config.toml
model = "encoder-decoder audio transcriber"
dataset = "short made-up English sentences, spoken by a formant synthesiser in many voices"
train_examples = 26041
gain_aug_db = 6
time_shift_ms = 100
n_mels = 80
hop_length = 160
input = "mfcc"
spec_augment = false
win_length = 512
tokenizer = "char"
vocab_size = 30
encoder_arch = "tdnn"
encoder_norm = "batchnorm"
encoder_activation = "relu"
encoder_depths = [14]
encoder_kernel_size = 5
encoder_stem = "single"
encoder_widths = [192]
fusion = "prefix"
decoder_width = 192
decoder_layers = 10
decoder_norm = "layernorm"
decoder_norm_position = "pre"
decoder_activation = "squared_relu"
decoder_mlp_ratio = 2
decoder_head_dim = 64
decoder_fused_qkv = true
decoder_bias = "all"
decoder_qk_norm = true
decoder_parallel_block = false
decoder_inner_norm = false
decoder_drop_path = 0.15
decoder_positions = "learned"
decoder_prefix_bidirectional = true
decoder_connector = "mlp"
decoder_tie_embeddings = false
init = "kaiming_normal"
residual_init = "none"
optimizer = "soap"
beta2 = 0.999
learning_rate = 0.0031
beta1 = 0.95
shampoo_beta = 0.999
eps = 1e-08
precondition_frequency = 16
max_precond_dim = 1024
one_sided = false
adamw_lr_other_params = 0.0022
max_grad_norm = 1.0
gradient_noise = 0.1
max_steps = 9800
batch_size = 256
epochs = 96.3
lr_schedule = "step"
warmup_steps = 290
weight_decay = 0.0
adamw_weight_decay_other_params = 0.05
Rows from block 2 of the audio encoder, named by matrix and row number. Each number is 500 + 40 x the weight over its row's rms, rounded and kept within 0 to 999. All counts start at 0. Numbers have three digits each. After the name is the row's rms in percent of the matrix's.
# conv: width-5 conv, dilation 2 (encoder.blocks.2.conv.weight, 192x192x5), inputs 144-167, a 5 kernel for each
conv.7 101:472515425480513526479471532568498513471441461498493497487549521503543400503460490485504463541494503469534556510458500488531499512515570516552516501405540491507438476440496545451493467594480451536559484549433512549463513503558505552491589464487445549486526401491533562472473516491497461569574514458571461435482465564532518447483484470560507477432526451452502514
conv.8 108:509520500442597538523531462505472437503563513520431460424475486460460487474444496472496501523444509497476555520373472527421534551555472514517431413525523493404463489492519554477516519470506479491549490480445475490455553514521474512486562467473460537415564530404509572518481445466504534542464542534491496540561536509450519454511486498500507516562516460472529542
conv.9 097:434536518477503526556400572535451460494495533525510534500493478503509495532474474521499489464482514533508477483465477510496589432450419460534494514534539523580471515438499512456499517480421514475471520518523507468488486523500523464493447417409518420542524472530505555487478506479473540484457509506531443512525534500470446538508450589483517490482504517486596524
conv.10 107:477536644437530545462431497528400481529473444452543457497486480509536479469505487447529499519404466422503472477573475509529463525535530514470580529511497486455520524494518475576496521494444501485527447482467563508507516535509525528535457537513562501484505470483491506573490469486475525554431534514492493463468442469515535509454479508478530498517497553457522483
conv.11 087:530472452634511489470484547504459469487476580454438577546545501430480478479479432503473449497514436485463463457527566526494424506485614534460464483526515496510531463480533567497462507545490517482487454517413572435488549513486500496545496521560458530440463477507494513509521518570511493492490494532559460501461482530536491475531455473490507504506485456564511563
conv.12 103:553442461512491548505508561537489495473455484534537540511575530444542478559538525509439468466440584503517473502439557470489546508477491480443453562468507460556456510558530499507514456450526474475504422570490523498544431500508430526481485477467533481525479498458585453515537472469516483472507511492471522502509466457456539521495548409468465511514438457464591455
conv.13 097:496567500479501559529484530525531562476481485523447443528538509514490483502503491461516599507547524462573498474610503483551490530503555537522578546546460467491454517472491408475472499494527480555443470446508548485484467522571506500551555528393551512506481482538517457478555531485579530504498525482459548442457443489524502508515445577545479607571435463443459487
conv.14 094:554530465533522486493586523441560483417487547468507491568554528522498449478523430515497433533392525502478494517506511518518498516432486552534489420510541474504525540497466468585547496542390524476526453484512493519503541477444493535442579515518554482518456507477431467459487509485504492474493488520479537534562460530481506502528500601570518448480543555472596502
conv.15 107:493511500546443510491528486532456472476567522515455496504494513464447548467453426510524530496579441490491528469495424500481525567484476560494550469529525499486473497482507514499540517483537465493512461478460511576445502479489469455523515437472459533464532583436485480509488530454535491510479474513505527505429552490478481515514466602517481463464554507564443478
conv.16 103:464460477495486513458474506550524504508605522517533496537515478475506561455444523479472512528532434567480516474526553510452524445482446521497526475508467540479442522511508501511439544577498472450512555537506454507433523510470527530556433525499542515499433521543518463468562570481489491483499472472528505458479521539457476519502488482484586492512463575473447422
conv.17 100:468461458530461533451466465549480510431491476555533478561544524487511520497549560590495514487552442538511496488493527528497518452574468487515552538496543505439538473469553552468548497505486519482491480493514540507531472468466507414473579443515485504482470513497476552577470497482467518402427470481511503567546470535524500502559503491544538503509483548478517517
conv.18 102:499496513532433497473573481471560498480430462490495419508505530538444435543489493486515504492475569457531494501436545506407510546507574489564495540490495506452473597523461504512544520461534427535572560437437557527379506531474470508449551487451562464454523466552438515539547539444503472495462457537485604474464508562484527468452532444472559441532478403572554479
conv.19 104:495540500570513500521406545522481510539439522461463440476523543543508401531555499478507473511493556558497458530461487550463486479524535529459497510489514511490522515498474529460530516485518509482501527477493477487509482561486498523497525504499465527525540572477506483395421495485475530521491447475485520424555548512478441588510517520500613452524513644482452489
conv.20 108:497523596464462471469438511419526450537482493498480556499533563540532571510457563425537421461520442504505495475503479436476558384532478527496536491480481509493526550518426515511446486490598462491555509515485589470444489518519482449454460559476542514483522500568534559452492495465495495453498565505564491507546509465548396454472459504466416538492508535477478558
conv.21 094:467515514438475444497461517432471468492461491400498542512515508428553507607555530468507465475466538510536528453496462532478525429563505481479496531515480469561459523478500504542512517519512495494456417546553511452452497510479501490464492520527446504409566474518519518496468477511540531552526542427473478479465447478461527500517517489590456421545461517483483491
conv.22 091:502475560573498552581432544505439503556501503483530500478548530489465487464481486459523484528483521456497439477584500406491470523503533495518484447476466518450534459469543505475474519472508539453529520466519516495483458489405563484541448492457466492520423486455525505452431492465458498493515492535475555524543567626534570451472518420520465554530503542518506520
conv.23 097:480538557539469515492472520533516481555501480570516545507555539513542491502539534528563522467512455459529476444440582510563480472548458563553498578466559478550500455517493529502497484464495519504523486540474508512563547526532551461438527439624513479483446512545487494474495540503502489493510558472509512421481502547486469468532474451543515589516463478474542562
conv.24 095:449441449501544565485560557512490500514507486519569477489501455461493475481471405512498531504453529607491535502473515505605539498494456521612485543496456526513475568471494464477483457468436561461515482457482498512491572528512498480464476475477469549464553515479490464549535503412545507516506501471507472451537499547438512443410503502492489489485465475424517487
conv.25 088:526510527524540415504542498470557572503572474511502471544450483556456447521514413597439471499505508473463493502515554533496584458503528437491513457476484497487492451482508501501486529473464487479493461510495485474497478479463443485541546451478503515466461497502383490453516566517463516496554500530534548469454479497500498530513567567509524477587458429492552493
conv.26 098:538503495460479479472511485489454503476539470533438503535509491516552494494585457520450474427491516521477507510396483463423475501473539435478540549475517428507498484559474560476498405490481550605479490476469469583495509495509485477493563532478540451475515478514534510496537466503556454548534486497528522480464472542449518488495553572538546442472534460491526494
conv.27 099:529510525513539582479501531518480534482455466510527472465479486540476435534561533506530474513499442448465526464506478502465427458518558487548557452509532449501512526515462487529470486577495535457505467564492477481478517482471554504479459497562575475429495475526419451574481480507513506492514493486490482562485482525457494543532532488470495443458523498473533494
conv.28 103:492485506507468475448429497464496489493501500537531472526488506527477565500526547484516548534458437489464452475515534456492546514450516503515593479520484517552401444496475442515507565542426512420553465498517563511488502552473510520538437467468524463388570513542477482519479538552529469523482484521464510494488540501533462499539529529535452534499437523523504428
conv.29 095:449497480407465500514474472548450561502540460552532487504485531559427489480484408484533463545557484458472511579496488513550455491472496442517426485482499509485535487515490552529519521459552458433473570575481522558611469470546532577510525453441428488520474552521431436499497479530495565510530530451483459527491526486518529496487552529496495520581489489413451497
conv.30 105:507533513559437479473566499517469480511560531462507455484480441556425533460515464511487472449482520487516487566509552461557476537483519527510480517493513465524453408493479449533530488518498487454638507464490494490510513506432455483528493541508555434508549527465530482532458510466492558454470473586488487529497494470505457481458520544552572520488566549555463481
conv.31 100:507527508545497529553554551487571474483430507526524451429452427486542459455528486505521526520428601441484517447552501482547418518466556550562518472442536503477481529537543508493523400463519501471578486480496496472505503524497551446433580495511520493509513484462527472477544514451451457563505486484481532451519492484455581434495483498514523423504485434538632500
conv.32 099:476447502480454502556559492493510527460481544543478490493547458492512485439497557491480545543480513484488558495559477475507511531536495483538473440472487507533471528479523516519491538510509415551472507530525517497447514498471522547521515475441538440499459514527481476489543534473579500482481505451539508451515483512481487504535500484553534511485506475470497495
conv.33 109:507482455487613521477501513507495436467475525508417558501510483476548501463521535496556437559540482501500473544423536519498554533484467472536502505454478452429532504492483541422534488457496534511537585510454461530457526470494549421527546534521436444480536457422603509450516521482552452482577464475490556508459498510455498470490523514494500522497544466523534533
conv.34 104:487524455491476462476492602456508493466549490483468459536526511451480500517546478585556557512551426611450535494413520510496492511570523456437497485493498468548511533502542529529518527529460509492474536541481465489501486431496511546589493491542444412426535469486535497467557488489528487422490527488504467472469525504515430514492537505571485561508419508552456528
conv.35 110:497544487495458469473458499518562525563564592470404500533537432493483487500542491543500505425496466468516471503577424525479517502508495395479493485477495493521438512550507484443426513542476565436501500513555487490490505480472545476527476513502475429457556473551396470579460465562553478417529509499464510505476460543507467482482525509454519547513506479478408483
conv.36 101:494475465464496473484473510481447487463490527450527495547477529584474499512530475512509557527572553439573442433423454501523494538456555515493490490514453500482569568385473453546506471425445578530438446538526476468556445462494520518501492529416460496516584529489486533496455456512499491482494488537489537448504485479524476504482479460547523511485517495404473442
conv.37 105:559502460558527527512508510493498530494443511507459477524509561490521465515500527500458464394515511575502492454479482461580500548385485499546493463482499468427443503468486446485539545541415589549559473488537562522460482464466558493502548435476493446505558520517523463473420437503500472528553514531521486490519522491455442440480439501542541468524531500383451497
conv.38 101:547491556505507557472487499534479524498441464466479511523492553419412406503493466450563556433402495523515552466515428500488553475482536474519528513433474532492518488524495516501512511475455430508509473504520467436514449569523519480437551481515538499513504550493512528517549545484514533446513540529524573556461479527452525509429472481490553572484503411590465470
conv.39 104:538490541513448561447458538492475561498469430510498441565547479496543441481495489466522498527553495556427443491522508518516538400518530509514472455594520459494512507482446411547523489526557540386609513496568465480499455550535568466537434490510460494455517493547429495488463491472497475471486440531581458490470486495514529546487476464466503493477512467502459498
conv.40 104:528477481529478504527500466545485510478478453513477485446491467555499484505515496463519522495502523497566499528542522520448481547469542447477511545448471468469514494473501472511539537507570438536484529527517496548500505494478473511491472556469502462527458487527514479516531505509407460501429526550548567534487486518509514490479458525446570442469504466487481478
conv.41 094:561557467576522488537462399535509503545544521477495495525539560524465553550454468534491488461476525523534508460532445518491562524479462442476599465473497466569470536493520454463500485471518511587470527442530585527511460495443495537517452427525514418411473522454436539445533413508442421500522466503480515521528469517458530504409545501532475558488492497440511549
conv.42 102:477508495487553489526480462500487494470455493525529471453459508471492506484455562468445485500457481480520454567479433552454508598538517512569496484510514526531485475563460531508519560458490461477517446580508497482543493518572500421499604487499531427482500436482492527540557530472549489520595505490415477501501519550542474523465490559453564532566432455503531447
conv.43 104:501542436528512498525473457566468501456445464444485551533553490441476536568497520494473492512552534473504544457486453502455467517460482426510506428518476462519522507503446571539496562516469565526631457489507461461549515550537486521545463474472429513526466505492534539545488520505570448513539520515504494452485469473483580492457479543566475495434514534501481495
conv.44 097:493466553568502504487541506482582584452527463505558517455459482594534520492576566452505543414498515456493502444567468557543438497416522489464486518472493485476502502533462470517489485502485442514454446495475515525532497467505500454448482537498516468543544530475498505454528506462434427528493558461497510521462547544544431432440577505539478457502478487507530463
conv.45 104:562439476428456451513470539515462490483482504426473554532423478480478549536559480476504561520528515470484434486471613472464473524477490448513424514515512453599560492532439513478462466476531460486489490487509480481476528587504509546498489557487587440467519528489482501503533504542516514494484503463536466481479537529517486547571508399426497463515515445554450498
conv.46 106:600438475488538481473506578569530536433454512481457493507511548550482451557509457543509511508539505561513487477558500510463550508448539519520505484576498497440596479441547502525509493541473475501518503434460478559544496444562511511451480521510463495482531513463599465477513490450492383471535520552561474432514502517518477538487463534502558588523529530517481495
conv.47 091:514513489553547510482510475482514436422479490525484525484462483508534576516512488534510495528503476521540505472460529529482492494475566457510563503493480465500520583530451498526455536509470499540577555459527506549493430544460453570536504563548485573500465410513548533493547512549518494487504476530504473419482550562566467538464544539487544497448497490518390460
conv.48 103:489511485561530421450466507484559526505508426515459523466525437487507493503489531467486444529453490472535466504477529465534509455493457468517474525489502536473537497506552486476485516521520496538571565531539541470511499452474432499559489525479537455488487512481542518505528511492507524485479453482469499503503472516447509447468490534403510492519472468478526483
conv.49 104:427533517532514507476627444474511543421500474489391509557486542438531447480462500466518515542471394571520498535486473516501469511487469542549551455509508477509469493516446482512526492506487488511578491536471545409497561509512501473462419569453585527457539451493517514557546485434481492471520501539503495480460539464507445498501532485513462480521559413480513464
conv.50 107:516555522458554586474414566488537540491515428493544443512523505519454476479529463487491519473447533454542570508454525492448493422563549539520505485490502505521527515484513498583437465517513514467479436471475469461459517447526439437574455458504512429532531517515469488513515415575460466471481429482476484543454504545492470502486473489522528501484469546440510494
conv.51 108:469544522466536502455517579476515544534465493537565484535537519461465475517465449551551533502515484448479542373566440447501549570500564530468450457552471486582498540509559460454470485594532479547483501428465460498507431562553493484489459525461547479507512535438517455478536516446513538531496477449475539517526497474526482406537497590487426512551553501529509486
conv.52 098:481473452517492454546463477452539538459424487494526460467551515449506470564548530471464500511523474493454447529525563492459531516501463528517450545521460472527489554475499405536523524500563497536535442557509501515609465459544515479478489535556473474555507520486545486477566542543478534555464495571520502505444477515538569506438499528450590485480452529494528506
conv.53 098:553466537556457434419540512490493508473525528512500478436510536547506484505532519462514499489576384547478586446481539477515431551456381550512575473490498494485509505534464426490467487496522494478560514496545444447479555562532483437552511499446519501479521493493506492515516509450483491548505459545562552465438525452476490555482457522453480490479507436631478524
conv.54 104:463564492430541519527498491474510486456522507493460508522469558499475465493461484488552490466455474516512507529531507518481495510526495469536538423496585455572445445504477556479480515507564468495573541536492466521466466485540508425485485536490520557526506509547552467502441488487419462491514545489512561442440485511535501542427459505430481500542564490442511462
conv.55 089:474474547467527497459515513469454500560483483533488514475479526535503454564461467482496454431425620469488564444520428482472507570516508514537519454483461465503488502433456502528509457617535495502415494476549477479455493516505571532517491486520501484508512496511475484494537516509503523562509482460492476500538527460566560566525480417480552505452446478471458490
conv.56 102:501494458481543468465490455469492444446494507470508507563503545479478515536588510453489549426479473563479401553505491476516495535453487480535499553474524455505495536529537541484467470438526543554425468512455473485503507540435472457521468470544479493524469457511630490482442547560535492482528504473503528508526511513555505520570446477516503528549403481526582516
conv.57 096:461435465574548579504462522503544539473491454541461520540480522476477528472480505538490515461460548511473551479521532491544585482535474451510581533519502449496519524440482524490488472496526510530530541455490471505509441490533490492458465522515504549501460561509487406406507472529472493438503516596537450509550458515514455511514499440541480459503482519511476426
conv.58 106:524487497439488567474465488497489458483437530501420502530528542463433524461562520470521495497533466479496514496432525434446501573453507534483394504509561539465544581562480476525481488516467480517496508483522520498424590424459513548575475448471496485472514548453479475413510531520542488565496521472512560574490481481536496445493516470482554491505479516437537560
conv.59 108:528542443424509522582406492464481465452492562473507537508582545521487503488509483441546490465505483516467457506534477494477456428528431481546447515548412528524523476467535499533504460520498514561429464545522533486488445504485413448550512533475527519582478495535537509518521503524493506495466507502478520499456453499461462493517496521514473481537437560490600528
conv.60 092:498523477509536565480512502512504467507467518472437448486465475468474488529469498480556485522497410450470527486534482538443520471553477500536507497549473487511581495564447494562462492446477491533502517491600501518550455451435487486503588405425567501524439518495477455488540511502422519548492534441512506416536597535497482507491492507519572427536460439465445505
conv.61 092:519497517484510538485523451547461447499464500537498523543442552478519426474471465430486439498457460434557468576531507507463559468519533526527529490516490495444445462526499525479499520491468426516541542477429546514468502484511463525462494500451528507512472529524461449474539477503421492463517520534502482401534583559507489528422525532439537548534537440485391471
conv.62 100:528433490514539446517562512481506428529472534532512491471517491494427471526507468480537439524440519446477511515526546417497517495547581573508494541525475487552586510528481495494432424511483500487409486475490501449460540483471502467575476512458488422471452445526435465440544506521551535536567540496463515515486508546568507477513524524531468479527576464496619530
conv.63 082:460504464437581513487493447450567479538488469459493523504428549497509493490469509482559522535529488511452486587490516523481534499528459423402551480452490509636477454480550522515397500505502530516582523489439561434502433513619481513457496559534492531522541456548502515566479445499526504534496527511488524514443489469463439487494473512593422515501511546511548518
conv.64 095:478612517503516486463464504507481446498503486489541546487499452503619505529457463478540518492448500502490540478504500446448488520489532543569512497482472544509545494527539466541501503449603418479481496597485447427439442537506544557471492475510486478579392531578527511515521506468519446491509467380516492486559537508529465500503458555503506491509476570452515581
conv.65 101:499466517559417409508477503519473529512503520493522517495526524535477575519486519538455488546426520494487564467488460514494441545467437489469526534552457459476472452491408555501555401485501482504520466419552517542523564472563486543519437555449518540463496529545510488524464501515509470577496569520514507527520473504471477482503510445453477562549500510507429528
conv.66 109:465554475466531523456504477463466479513513492523482468466485524480411616545576485552470556475558493455564481440577500529452489505527477546412552482523488554424553513481422487500485433561539485538514569498441512456497514468554463551551462475637501477459502496467477494525439507485555528524534473563532516457524504542530494513527461463588469502463511468540545532
conv.67 109:479453545531477534514516505519524519460478450533510465522486509540508522472481486494472448498461568479564467529513522494498453466550569490523533548522484430508563532486502446549472506459647456486557477602518489551536462479485504452476464445534557425491459538500479474551469468468481543492486521479543470592462456439571447434451437404491567545439509542478544503
conv.68 091:464503477513486418566474479501531488485496445473475557496446534450497492526543440463454553534493544514526479508452437510497524494471434518540459476531443585517424439451434510524470519520485465468499494485489575493560513538494517512499437551520506504496563459530509514507461452548497510532493469554590585545503495458523481485485515451464563481497436524477484525
conv.69 095:484448523455577481530396534476499473474468558499486442482462533482437407493526522514426492485469561533454510553468494513405479476534546527530559453453536468484434528532458527481529505491446485453540523493464554473514510499539475517566520463507458487441444511394502515429520504437477428488479473463498497516476453445480501485420495587626539462528476536571557407
conv.70 092:495483531530429495515488533501453495489576479489585526480481449536536540474512478556536452486455473508536560426501514538481490572441510447521560496546451579501438502455511481440476526573514442513536476526426524487504532475532577574432466453516494490464525473494556468439476486470420428490487493488500477515455573465493496526521562525498492491537518491510488503
conv.71 101:531514497527606504478536468558513534437462515428474472521522420515500482485485508534490525457524441492486442522482570485490530495446513433523510442481503530528482555486504428503547529430575541533475500451484423482540517466509594540393554490491495539492582467551478493455532502509455434506508459497536483545506508466524555471497533530433549574465430519549408474
conv.72 104:499572426509483533546462517543507490475485472501550507533518481544520473378498523454462442537465529432601477533525514428536542464534527533524460496530460594442554455449554491514507531507522421502473491548523500436560462507532525517466536570544501456532529558481544524480504522434468431479518486497537433520514535491501455537445444502477535485532453516521433550
conv.73 103:541537431520499474519448503497526491488468465550547459451498464473547464546516550427480480485495526433442510504427526510520541429504504484451504488487483538498472522516503505492456584486522473419492428466480538511559474456519526480472500506451537539547479583522486532450417512504512542403521412473498560460480476490493493572521453446490526458458495605467530558
conv.74 091:501484471451477457562510538541561491556532555488478511505497518587510429454480550519480548544471518498492473509514512464486530448525483506521516527487460567527515481513565581490563483497487417510439494578463434431521521531562475513499436458560469573515486450503522489494505452491533436504499475578579556551486474450498509501589497502468442546443425487476521488
conv.75 085:400457496447500523512557516439415430439570503461522475499517495538471473451462445512471489505450439522553490524576514548489538463544470497506484527469475498452510524513548562520486437455548483471493565504531490534492495482422504512532521498530587496474505519550572501550484473472477444501522499465493447423533644540488468523452518555501469499473479510513542600
conv.76 101:524534535488443559531527509521585499460527545550508474532550510533437487408536408444520533482528488542488427536545448543492486511479507474518519480537434481466511462469507557528507538422489479510564525433476474484484465466518523501417428480513446398508529591517464508546472502521518526509496448503557452450491488505493530518523527482419497450509525499515429523
conv.77 101:543443532483481433520462463484517565489468515538523481530523492452603415570449455496463530504458541488496435502544528513557602442498488480488590536493528507497563494503515566566509491553477462493447539432574525554484511556563534480477517474535560514550516478508573491487488541507498509516525512547477513490470488489584479459503487537444490461421472436404561456
conv.78 092:537453525511530487506540546495455515463525446480483474552558446547407490483493486461419505467513517455500476498498495483479516461507551514470412483475507483508509546487499601573456480420499402534498538449493457471492394515560594445543559519528518526416469554552486532495456504531481488521533522510504548503501492470538505515463535437505488498458501426489531531
conv.79 098:531547455508515473464497525445490500538515459513480550467480435495497541535527483475496490556524507446506458508509544507440477583473504483508562539501493560497472518499478536508504527503511492537527503498446499556525501468532486537455552513470525434508545510494536516529534534535550487463490483520528503498523439525568488375454535543498532453471534560518488496
conv.80 101:515442501491529521557384480547510519529473523421497492473480505450457445585454476466482447466486543464509498550557458468425470450553535479539449583483565521438532510457474474509527537525616467519450597511472448488555462508540491560523457532528499541555512520560507455518461550531455480513497486516550510519505505481462429489467511476422529492506463572525514499
conv.81 103:500503476493532456476463545519450465496518453514403562499547488434529472549534517479596500465630389490568513471494453548462512520571492535508497459519519521520495477534483505531477511522573471488543474556515524499433593476554459507555523557560432554576493471410596466498451478457546487528484525482516491516410491447431505503501457454517490558518417519514453566
conv.82 106:403534569502488470509502472523517453483483440496451474518509440441505499487498523469514487509490525520447412479505579498518485418517502494607502517400442520530516455496507507536514474494545529446555524475533576549519509470500518350498507525543632479429519452491519555499482384499546514539496499520496522484563468519510460488503452441532517532469500472495530515
conv.83 096:453527497516488382528471458432472514560586500493439529439520526410569444503525524491482522465492450472490420474523566509544460479462505471429454465491531475464481493490536511521545501497523456491471464473489504473567574490486515503503517525466456547414560521525513506473453476524488537500506549504416474477417557460486549491498568544544477526450470509521580540
conv.84 101:522489515518535554637583567498462441499523482458445487462495517450488560512452446498510495495495520532515473529529588567507515563453513464468520555480497470501522507468538521468460448537487565489492493587519513545527496524464513502522462553523500450480534495454507538494550462460540463498536463573540453530549562544503511469506489532483460554481472531516484440
conv.85 096:491507559428484437484497498494546511556504471489444488500433448554566489472479480506494532466586443532497545505491487608512441462601442561513448578476544432535637494554491557434535449542479473418475517470521488480449506487450570495558517441453446460536571575490449544486518539519487547471447554486473492529455492518456522501529491511522615428509481533533567472
conv.86 099:435516487476538533429494486504483510519446505557523569488438473502549497497467535534469541527585424461510477509566460538507408481560530484470503472571478448515555514449489511437519515455510538498604509504535542439562520460489526546538502559534507566538400550491508540476564491501470469526513482456488531530553467571511544418474512480546581433472516472509525460
conv.87 105:527453573401536533457463521519474554543515505484588474532495509481541519547505481476511458447529577460501463517491574485487479535478521566471580561503503542595538510508513436539528533501427507471514515467511492548553570484497463464433452556511476487531482469465515481501561461515570481482472497487506487531495503443446467504490499535529406513547480591469534399
conv.88 099:528568514447486553559404472484524456455438533462577436547467579550417502446481459557459516484539533477522411500476517487492520521560527500521487513541543445449479525478522450540501563516509502470477522518493484456526460520484592495516580452496547542491469455474460517550531478529480479498505472496487529475528455464453469483511453476449529460567513514462491448
conv.89 102:514496465520494535517483492489493431456498576492486547552456525457510504456513494524529549533498524493460494495457488499496501528415515526553497512489503472495546522493468542557566504516497461484497498547506523504534504532505436475448481478517454546488510502521592465514498534509451543510453464517559531514578459441510512514545523457514539482475510413514519489
conv.90 103:541472522597494520525537488466546531558495460486506480546520450592547514494512476476479437516519573459538539480489509465462528446544500473475550476546519537519492431537523524500524426467481470510558511544460477463523488579478499415496485496467500574520505517588502499441496560575549461506453457498509502497500509510520543454509517498515427499570521525512462497
conv.91 107:461496461516602522525525534549528544490469530471492528404558552479434541431510496539523503487604495470508493437514567547525470523437391440439520450586445484482480491481511534537535447477509535497459519552457459610496429512599508482516468526475469469516538538411572501492440479507489426475513492520556525504462505553506474462474482482557511543529568467510486548
conv.92 100:491463475553526515484548566499478514541503590512494500535551468536495527539454553535476498543557466444513453469522548507530496502427543432542512589512464577464476467495557489444492499488429513485558570395485497505431503500505539487501448448444547509461449528509487526538527472495508531487514494560540538522541476556487489515512463515421461473563586489487512544
conv.93 108:497564455473552471521537484447541492459469558508490498445543500524452475532569484496509530464535531452560454475498522482451485507450566447540480496459504586458465580485429463572488520523490473485507539502511484523411583512527539479495431494447473488464539566544439478463558487421498526493415482554466517419488537472512485481482447492475478480494526446555484532
conv.94 101:528496503498521553498557486540493531530489457493538550499601497418530509545533504479550509515591500437471462534510509507480486442504525510482548497484472478577510465517544441540516490493546450470567462490476460541513518497491466545503521536542452522483488438498506510540533478490507512496456510543491515473437531505505498507493494543492441508509537475625474526
conv.95 097:523557479521495500450491529607525550508513466485526434524563495535459454497498513514477474511596467426551508483480492525450484416510504516440507504497458508522540474455425521482544455509481511497540526449498476540454496503569508517500464448515489514437445504513463481507436514476435526500493511514504471547513502527473541546481509496471351491417487469472500527
conv.96 096:536533494441524496522479450456487494471545511520486434481504478486512462503521464483528532493443483523489517505515518477583573528437434441492536452547577527505464517519546475529470528568532403520494524501509476573478498494479520483455490512533522452459538536493505562433555514486536514490505469519468527544515463482497489477531511493520424485431498550505539446
conv.97 093:485538497405532478464476477478433516492473489429579443516526563532436458491611496574458503522546477462545470519526508467503566541497525515449501376543466525537488528464587547503518563451410540493463476485447577447604438503489427487521571538493523541520494529572498510521430472502441443467592484514536482501527493458498486522514435420505525510479518519605440473
conv.98 098:420486458494484522485562539530488467493525432513402488527474469503535556475511492463526517515502494480492555520493482514571555540472488467502570461430447490443511497503543514523534383470513459495539426505515509545605457440478484499511479515497417514515511527567544498514446553500562484453499527555571476512442627488477440462529558454534540472462509464535563501
conv.99 091:541472485486552576545455428476557530473462542554511515471541527469518543512431501498520517475511568550574523546557466468448552431503534546472526386583532496530477442507477468501517490537484529503488513446501480407546500494524486540488510467478481599480509518530486446506543512420530402494487446521546478512533523435482515512549494501495523580526604580524432514
conv.100 103:486540460492544534483471481430437489497441545566533493526456573477521516488500511475510494522560357458609484503520494445480521481477516486510465507491500517516540440396574490509478504501548407506538507554498449594505495522506479497497480514504478450502480502465557473470461557557473482519481491519534517488446473505483523519444467558442492460522470559489529479
conv.101 096:491502473496497551497468489489543565486479413495555493516480579575496488444458511477467503540514507520495571490505502521448503514509506510478485411493511522562456461518585489485508531496393551428557475466427537537540509488503510494563492501503474542484481476514494482571502503457470536500529504457479528485452492551481477486520473403481448553477436573497525509
conv.102 094:519499514453464457525427436472482534461509540488509520501466471489536507524477481485496518497461486500474558459564496488523446499570517503493563460395545481543448508505524564484515524502515402456463483485544541482476444458544459437519518500436471513481589466506517480487563485562498447464495583485508499476497507475486504495484469554520516461523498525533543551
conv.103 106:473547536503510496508593492476453588514470549551518537467513478517499541477480443532500478524445458528560523495532499498511541444463487518568631431441496542504486534575558522476504544493482542565485557519498513478508563439433488494500498536537559550415536490518497522540499492493578470470511551490554533433502540549506559453500458483498466526470447448412535474
conv.104 108:535514483468509451478450572535470469497474459521566503448471459504570454501562526485513544427470549575486515407580551489501503369568507459494546514507461573512455510447532491481483430539557566469548501528510510534572415535534557561413533516562523540478489573504561464429543531512516446505550502518520481480465497511513525470545532476481403522488480529423621552
conv.105 101:494500578455451488453477535533468477434466507584484514559496429505522543534452477503448468465446474538491414462523465503514453511481472480538504491504515499520515460457469562449519545550506481500461478534481478517450564501530447445464504471544587444541489482502557473555524463520448502536511539473473482492497500493495524494504474466452524458475484442460511535
conv.106 098:489531460555490532445473456465466437446543524535509500501541531516468513496510466559530536453514481518456536551458498511535441508527460531504509465557460566535492539509509501534544534500452554489491545542451587480444504432451501522500440459422510501510509516565474499471430491489503503476545497562510490544490556501525515423480516534497411493476539534523545475
conv.107 099:527553497498435538455533482560529446466480488530493495503533544464501484473464519574537479552443547509440506521435436452521479541560523493519514512501552491495516466499446518450516501494494474451515495504461513494501458508460479493524456425529550451474407481544508482440502596563462432498512486518481521411543507508447467521506490599491555566566552452468555592
conv.108 105:426508546497457482529519405493527462546551474502465469540521445503439387451530478466576514487497528488448426465545544532579446553532482541460477558475450446499537530530464491502536475496575431446562484490520522467510535447446501512560532545500465530555535505523440581516488449502487541446502549446473504445568509469490464454529549520478558423450480522497598448
conv.109 103:496497503454551515471587501510551520513486533528486444476537495511554450543528485474541540481457519509494495541506517494497510433437513507503509517483475520514425561505493481517437536427476502496470398520487531531519480504491472452483519511513492512546512463474476532556431492539529476461464474497468542499454504482472530516466501513557488485499509507440505488
conv.110 104:530458522498490524461470495496452509513495497538577490497460494439582534487490480538535427495543512511537533477545458508495543436450452506492599420538468445509438497519511517475468514508526518525475477521417565536452453454484472520392526517535481607476503462524586497527465467470560489491488560533487488445512530460497468460526550510477457517524511552472477484
conv.111 100:553481569420568465542505490385478462499517505476512517520469437503562467515500505459533577522556453470479508477549487414460455513491529473477519529522483448551466481544520471462483480457542475520478440577487512512530468518528487562513502502459456412530524524514508508466537479505514555556466578545524509528486521497496527509493464453530558478538578556455513516
conv.112 095:482500475526505477496423486490471467506509491441593568485492467538499381525535536456516437485508532464475456589521467471575468495444539521441501496466480570534540403451467513494522529507481519504555459486479489491502567493511588513485482563550474520515483519529515467621529536499490517573508475481466505496439484471556504544440449461470499525477470482528464568
conv.113 104:522488500533459529483550502574513482498505485497460437513494485426426496516477490468505529448467547453467545518474521469436495481445495524521443515493569500437474494479526531473446473438556548515456480574539470506555508487460455509507558460478586493543567488540447484473474455494550498491474498478466516525532515483455463405527465466435578491561595503437513481